A small masked spectrogram model, trained from scratch.
Model: log mel input, norm layernorm, activation swiglu, depths [6, 6], widths [96, 192].
Training: 40000 steps, batches of 128.
Data: trained on simulated sounds of rotating machines with and without faults, 39062 training examples, 131.1 epochs.
Rows from block 3 of a small masked spectrogram model, named by matrix and row number. Rows with one number belong to one neuron. Each number is 50 + 15 x the weight over its row's rms, rounded and kept within 0 to 99. All counts start at 0. After the name is the row's rms in percent of the matrix's.
After each neuron's rows are labels from the 100 clips, of 14976, where the neuron reaches its largest size: "peak in band" is the frequency band that holds the peak. Only what is clearly more common there than usual is listed. The data: simulated sounds of rotating machines with and without faults.
# gate: MLP gate (model.blocks.3.mlp.gate.weight, 384x96), inputs 0-95
# fc1: MLP up (model.blocks.3.mlp.fc1.weight, 384x96), inputs 0-95
# fc2: MLP down (model.blocks.3.mlp.fc2.weight, 96x384, transposed), outputs 0-95

gate.355 103:45 50 70 52 49 56 75 47 38 49 50 46 45 40 68 36 56 67 30 43 48 42 22 57 32 76 56 56 62 58 93 27 50 70 61 56 52 26 55 27 54 60 47 51 32 45 61 70 47 45 53 28 55 47 63 64 51 67 24 74 46 45 28 50 59 51 48 64 32 45 50 44 70 44 46 61 35 85 70 64 67 50 31 61 66 15 42 51 20 43 21 20 48 41 43 68
fc1.355 108:79 53 39 60 27 46 19 29 35 43 62 45 63 43 58 53 58 59 19 45 70 48 54 63 46 59 67 60 36 52 44 35 61 39 62 40 50 69 36 79 56 45 37 63 45 15 40 36 60 67 64 57 52 35 27 79 66 64 51 45 43 14 65 78 69 44 38 40 71 49 61 44 42 50 57 75 72 26 58 43 41 43 10 42 55 52 49 65 46 60 64 62 39 46 28 52
fc2.355 120:61 50 59 29 59 59 22 60 41 48 34 64 54 44 52 61 60 48 35 23 52 51 39 35 49 66 49 51 66 23 59 35 52 54 74 48 46 40 64 53 40 54 56 50 41 12 17 42 51 51 20 62 44 39 49 66 46 61 47 39 79 16 48 77 47 52 43 40 37 55 39 39 33 33 41 53 42 41 57 53 13 21 22 30 56 52 35 51 59 36 35 45 26 45 26 86
peak in band: 250 to 500 Hz; 500 to 1000 Hz

gate.368 088:50 51 34 45 41 54 64 53 17 45 53 28 57 74 53 69 65 25 27 36 37 40 58 51 33 45 34 54 59 71 33 41 20 45 81 69 70 44 58 45 56 59 65 43 59 32 40 65 57 59 82 55 24 54 62 60 72 17 24 47 53 64 42 57 60 62 49 69 43 27 41 62 45 30 70 74 35 41 59 62 44 50 53 38 69 53 42 73 37 51 33 43 33 44 49 85
fc1.368 093:44 42 20 28 69 74 37 45 42 67 53 62 55 38 41 66 40 62 67 39 60 65 53 46 37 40 61 54 69 55 39 37 61 68 60 35 35 59 37 38 32 19 51 42 81 34 66 36 39 58 52 42 42 44 66 60 46 11 58 56 47 54 67 57 67 26 38 73 51 35 77 75 64 41 35 62 30 46 29 49 39 78 73 41 68 58 48 61 32 60 53 31 23 74 47 45
fc2.368 089:63 80 70 42 51 45 74 53 74 57 78 47 60 45 66 60 50 39 33 43 45 40 66 63 76 48 60 39 31 47 38 53 30 21 42 65 32 31 35 48 51 61 52 78 23 73 30 74 51 48 28 40 36 69 62 35 64 47 52 28 69 51 31 50 42 51 67 13 39 84 36 34 37 62 70 55 50 40 44 45 42 41 50 44 54 34 66 46 42 68 37 54 37 70 66 47
peak in band: 1000 to 2000 Hz

gate.15 093:29 28 32 61 30 55 51 59 63 61 49 73 53 75 64 57 61 52 72 34 61 16 61 40 60 53 14 62 65 60 50 55 53 45 56 47 31 47 28 34 48 68 64 48 42 55 43 58 45 79 42 64 93 37 62 54 73 55 29 53 47 47 32 63 39 47 58 28 50 65 52 49 57 38 49 47 40 53 61 73 25 50 55 62 52 36 34 35 31 32 75 46 51 46 02 59
fc1.15 080:41 26 55 54 35 54 66 47 51 38 48 31 60 65 27 74 57 51 33 59 61 38 38 54 35 31 66 42 32 40 28 45 30 57 41 60 36 08 86 60 60 29 37 44 46 50 58 38 29 67 63 51 50 43 74 42 18 60 62 66 49 48 36 31 71 65 58 53 44 24 47 71 45 57 67 39 67 70 43 39 79 54 66 64 41 64 67 52 42 44 28 66 68 72 67 57
fc2.15 106:53 20 30 63 57 55 31 17 33 63 47 79 36 38 41 56 61 49 34 27 70 11 68 63 50 54 37 48 69 53 59 48 70 43 49 37 43 35 47 91 44 53 35 61 46 56 75 48 42 51 39 78 22 65 49 61 57 44 49 53 21 46 42 55 45 36 33 67 54 67 57 63 65 05 55 50 45 62 60 44 34 64 53 42 29 54 57 59 30 65 48 44 49 67 57 42
peak in band: 250 to 500 Hz

gate.376 084:33 34 46 29 44 79 52 09 65 69 63 46 52 47 29 46 44 46 47 80 37 26 40 59 64 50 67 51 29 78 39 49 37 54 52 41 45 30 55 50 51 30 21 47 47 49 61 37 34 48 57 44 66 53 45 46 43 54 44 49 42 53 48 77 37 70 70 27 60 40 61 71 34 43 59 42 67 45 79 85 39 24 66 42 60 45 79 62 53 75 35 42 39 74 61 60
fc1.376 094:49 45 22 65 50 33 23 23 66 63 65 52 59 44 51 46 40 55 33 66 79 32 43 38 57 46 59 50 44 90 49 45 36 35 63 27 42 44 15 65 57 45 49 64 58 52 66 51 38 75 64 46 62 50 22 39 48 64 53 06 51 32 39 36 48 50 34 43 61 48 46 71 51 43 62 45 75 63 85 61 38 28 58 43 59 56 59 82 60 73 47 56 43 43 41 57
fc2.376 090:54 26 60 78 69 31 45 52 55 26 97 48 51 54 51 75 61 61 46 64 36 27 70 29 27 41 40 33 43 66 64 56 39 66 36 56 32 70 35 60 36 68 38 46 53 38 63 48 47 51 45 52 60 40 74 47 40 61 63 41 63 56 38 40 60 57 48 46 79 35 49 53 42 47 74 44 51 37 40 23 59 60 63 35 42 50 35 36 87 40 42 50 45 43 03 62
peak in band: 1000 to 2000 Hz

gate.230 098:18 29 61 65 45 57 46 70 38 39 50 38 56 49 53 48 26 41 63 54 51 39 55 31 46 41 28 55 33 65 28 74 24 83 72 60 59 58 39 67 73 74 49 35 25 61 24 42 52 50 46 61 12 57 49 63 58 75 62 59 30 62 52 61 75 77 25 46 46 67 50 49 51 30 70 45 33 46 67 60 39 45 43 52 73 57 39 39 47 37 61 59 45 22 62 52
fc1.230 098:13 34 70 46 48 69 50 38 48 43 50 60 30 61 74 37 49 21 50 34 48 41 41 73 47 66 40 20 54 38 66 43 39 54 62 56 45 30 65 40 59 49 70 54 50 68 46 83 58 56 54 37 57 31 62 38 46 68 44 54 43 76 51 80 40 13 52 47 27 60 32 86 43 59 56 36 38 52 58 32 51 54 40 43 50 45 45 39 32 57 57 74 32 76 73 76
fc2.230 094:45 14 51 55 34 46 35 64 68 41 62 45 16 47 49 52 31 50 52 51 45 64 24 57 47 64 38 28 49 42 67 68 61 56 42 33 55 10 72 55 25 55 60 20 83 84 51 36 74 52 28 59 42 48 45 39 35 47 68 60 62 62 39 42 59 53 52 38 56 25 26 53 47 53 48 54 42 63 25 21 41 68 37 54 48 67 40 58 69 66 51 47 45 61 28 66
peak in band: 250 to 500 Hz

gate.75 110:40 58 62 83 49 61 71 51 63 50 44 65 10 32 50 51 22 46 65 81 33 47 27 42 50 42 43 64 59 73 43 27 69 42 78 31 33 47 44 58 56 40 22 46 60 27 69 41 66 64 57 52 71 42 61 62 43 39 59 42 38 43 62 92 33 33 31 43 42 69 23 28 49 57 52 46 43 49 50 44 50 57 39 40 53 32 75 63 70 68 60 54 58 38 38 50
fc1.75 105:92 35 34 10 44 35 45 55 46 59 58 33 81 43 60 45 59 61 50 36 57 43 69 54 57 31 51 40 44 47 18 62 47 42 22 57 73 64 53 51 53 45 51 47 26 80 62 38 63 54 38 67 48 76 43 47 72 50 40 75 65 48 46 04 69 63 54 69 35 43 69 69 38 29 52 33 42 24 36 48 50 46 65 50 39 60 57 41 55 55 54 53 34 53 57 47
fc2.75 116:62 39 59 55 57 52 55 40 60 46 59 59 46 39 42 51 50 33 55 68 55 51 48 97 42 17 40 56 53 32 77 41 66 30 61 36 70 44 53 55 56 42 40 43 38 26 99 44 65 49 51 67 75 39 69 65 41 53 57 52 52 37 65 41 74 45 39 58 54 55 28 30 41 32 59 45 34 78 41 42 51 43 53 55 27 49 73 25 77 55 52 45 60 45 76 39
peak in band: 250 to 500 Hz; 500 to 1000 Hz

gate.320 116:57 59 39 72 60 47 52 56 47 50 34 60 60 43 56 47 37 57 35 33 62 61 46 56 28 62 26 27 55 39 43 64 61 51 55 26 55 57 65 70 54 81 76 39 58 55 37 45 50 39 41 37 52 26 37 54 58 57 55 33 83 38 72 51 57 46 49 65 58 39 47 48 57 25 36 59 50 38 35 20 69 46 53 45 79 33 34 71 63 99 52 40 19 29 63 23
fc1.320 103:82 53 38 53 78 47 48 56 28 74 48 43 42 31 37 44 51 53 47 33 91 64 19 51 08 70 26 38 60 53 38 40 52 33 45 47 46 74 65 95 33 57 59 30 64 59 73 59 52 57 48 50 48 43 57 48 51 55 54 57 57 45 57 43 56 71 37 55 39 36 70 41 57 24 25 49 61 59 20 40 61 62 54 56 65 42 54 61 61 56 45 54 24 38 39 34
fc2.320 100:33 51 93 46 65 63 49 50 36 55 53 48 30 47 60 41 36 46 79 72 34 49 55 63 73 51 55 70 54 52 58 43 33 45 78 24 43 46 59 30 61 30 47 42 52 46 67 79 34 50 53 48 15 48 25 52 72 37 23 23 43 68 48 75 43 60 64 72 33 43 59 66 60 64 51 55 49 75 26 81 33 47 73 42 39 52 49 40 41 38 49 46 50 61 65 58
peak in band: 1000 to 2000 Hz; 500 to 1000 Hz

gate.282 083:63 42 67 64 38 32 92 30 39 63 57 44 43 68 35 49 80 55 53 32 16 44 29 58 58 67 50 58 58 39 42 41 38 55 46 60 32 52 50 24 32 65 55 63 44 58 33 50 59 43 28 43 77 52 40 55 45 64 46 69 28 26 93 71 37 42 20 45 39 58 54 24 34 43 55 47 48 51 58 61 57 27 71 57 55 37 53 41 51 74 71 65 74 49 51 54
fc1.282 085:47 45 59 58 51 59 49 44 45 48 44 47 15 73 32 59 36 40 73 54 33 30 53 44 75 47 91 42 46 45 47 47 67 72 72 60 52 28 26 57 80 46 47 51 61 27 56 34 46 68 27 50 46 36 48 45 35 46 26 37 28 71 57 45 34 71 61 61 70 58 66 30 60 55 49 57 47 99 39 74 49 46 61 41 38 42 59 53 51 23 61 45 28 68 40 52
fc2.282 093:60 32 70 09 49 68 35 81 33 60 51 29 46 40 44 57 32 52 57 70 45 59 48 48 76 18 76 51 43 49 43 64 42 54 54 46 63 51 50 63 52 48 56 24 13 23 57 52 61 51 39 30 47 34 60 49 81 42 61 60 61 77 41 53 62 65 63 62 51 51 78 51 44 44 79 26 60 57 34 53 32 56 35 53 62 60 50 88 37 44 46 32 51 58 57 58
peak in band: 250 to 500 Hz; 500 to 1000 Hz

gate.146 085:64 40 45 51 51 49 63 23 47 77 22 50 63 57 26 49 56 39 19 55 46 85 73 52 36 22 63 71 68 38 58 79 43 47 29 51 33 38 50 42 56 42 66 49 48 53 75 72 64 48 43 59 50 56 25 32 34 46 57 78 41 34 26 43 58 59 58 48 55 34 69 63 36 47 58 67 41 28 58 50 51 41 99 49 32 58 57 55 59 38 41 34 44 37 52 53
fc1.146 075:29 47 76 58 26 33 53 74 45 56 44 55 28 28 47 09 44 45 64 55 63 34 67 39 43 41 40 67 36 46 36 20 45 66 35 51 49 36 33 72 51 38 49 50 84 55 67 63 54 36 32 52 54 66 54 73 26 64 75 61 51 54 40 30 78 41 70 48 69 49 46 57 50 59 61 21 59 36 64 43 36 61 36 87 58 37 52 45 66 34 55 72 38 61 48 52
fc2.146 086:43 38 50 47 42 22 36 59 38 39 63 45 44 47 61 53 52 47 47 34 53 35 30 47 59 60 32 28 39 56 59 55 64 45 28 72 69 55 49 36 43 64 51 64 09 60 45 65 28 53 56 40 69 43 42 47 50 38 45 15 55 59 49 54 46 52 85 41 54 31 27 29 51 59 16 33 56 71 37 55 68 37 80 55 50 57 47 42 31 46 32 17 65 22 15 49
peak in band: 1000 to 2000 Hz

gate.82 139:36 43 47 60 42 66 47 51 44 73 62 51 61 10 50 56 63 40 26 60 45 58 50 78 51 42 56 50 47 63 02 44 47 52 48 51 36 37 57 37 42 34 48 65 45 39 37 50 50 99 52 46 78 44 49 48 53 71 47 75 51 43 38 55 49 62 54 50 38 05 65 50 37 52 53 52 56 40 73 58 55 32 69 53 43 54 57 72 44 87 31 53 47 48 23 41
fc1.82 141:54 41 46 62 19 36 59 52 52 62 58 54 59 39 61 58 73 35 45 48 45 62 43 60 54 13 68 53 64 29 73 49 47 30 31 90 41 50 69 25 30 58 74 50 45 52 57 43 35 49 30 70 36 59 65 57 60 81 44 60 46 41 57 54 45 42 34 75 35 51 44 55 36 70 41 45 85 50 18 61 35 51 21 47 64 29 31 64 37 45 46 80 39 59 55 49
fc2.82 127:45 68 47 29 46 49 60 66 53 66 50 54 31 14 21 31 34 41 01 29 64 41 75 64 49 49 36 62 55 48 00 51 41 57 51 43 51 54 54 42 32 37 37 48 43 07 43 63 50 51 55 45 39 31 36 51 53 62 62 46 53 60 45 30 50 43 84 59 58 23 62 46 57 47 48 47 57 54 71 35 52 46 48 26 32 50 35 31 43 66 53 37 55 69 48 48
peak in band: 1000 to 2000 Hz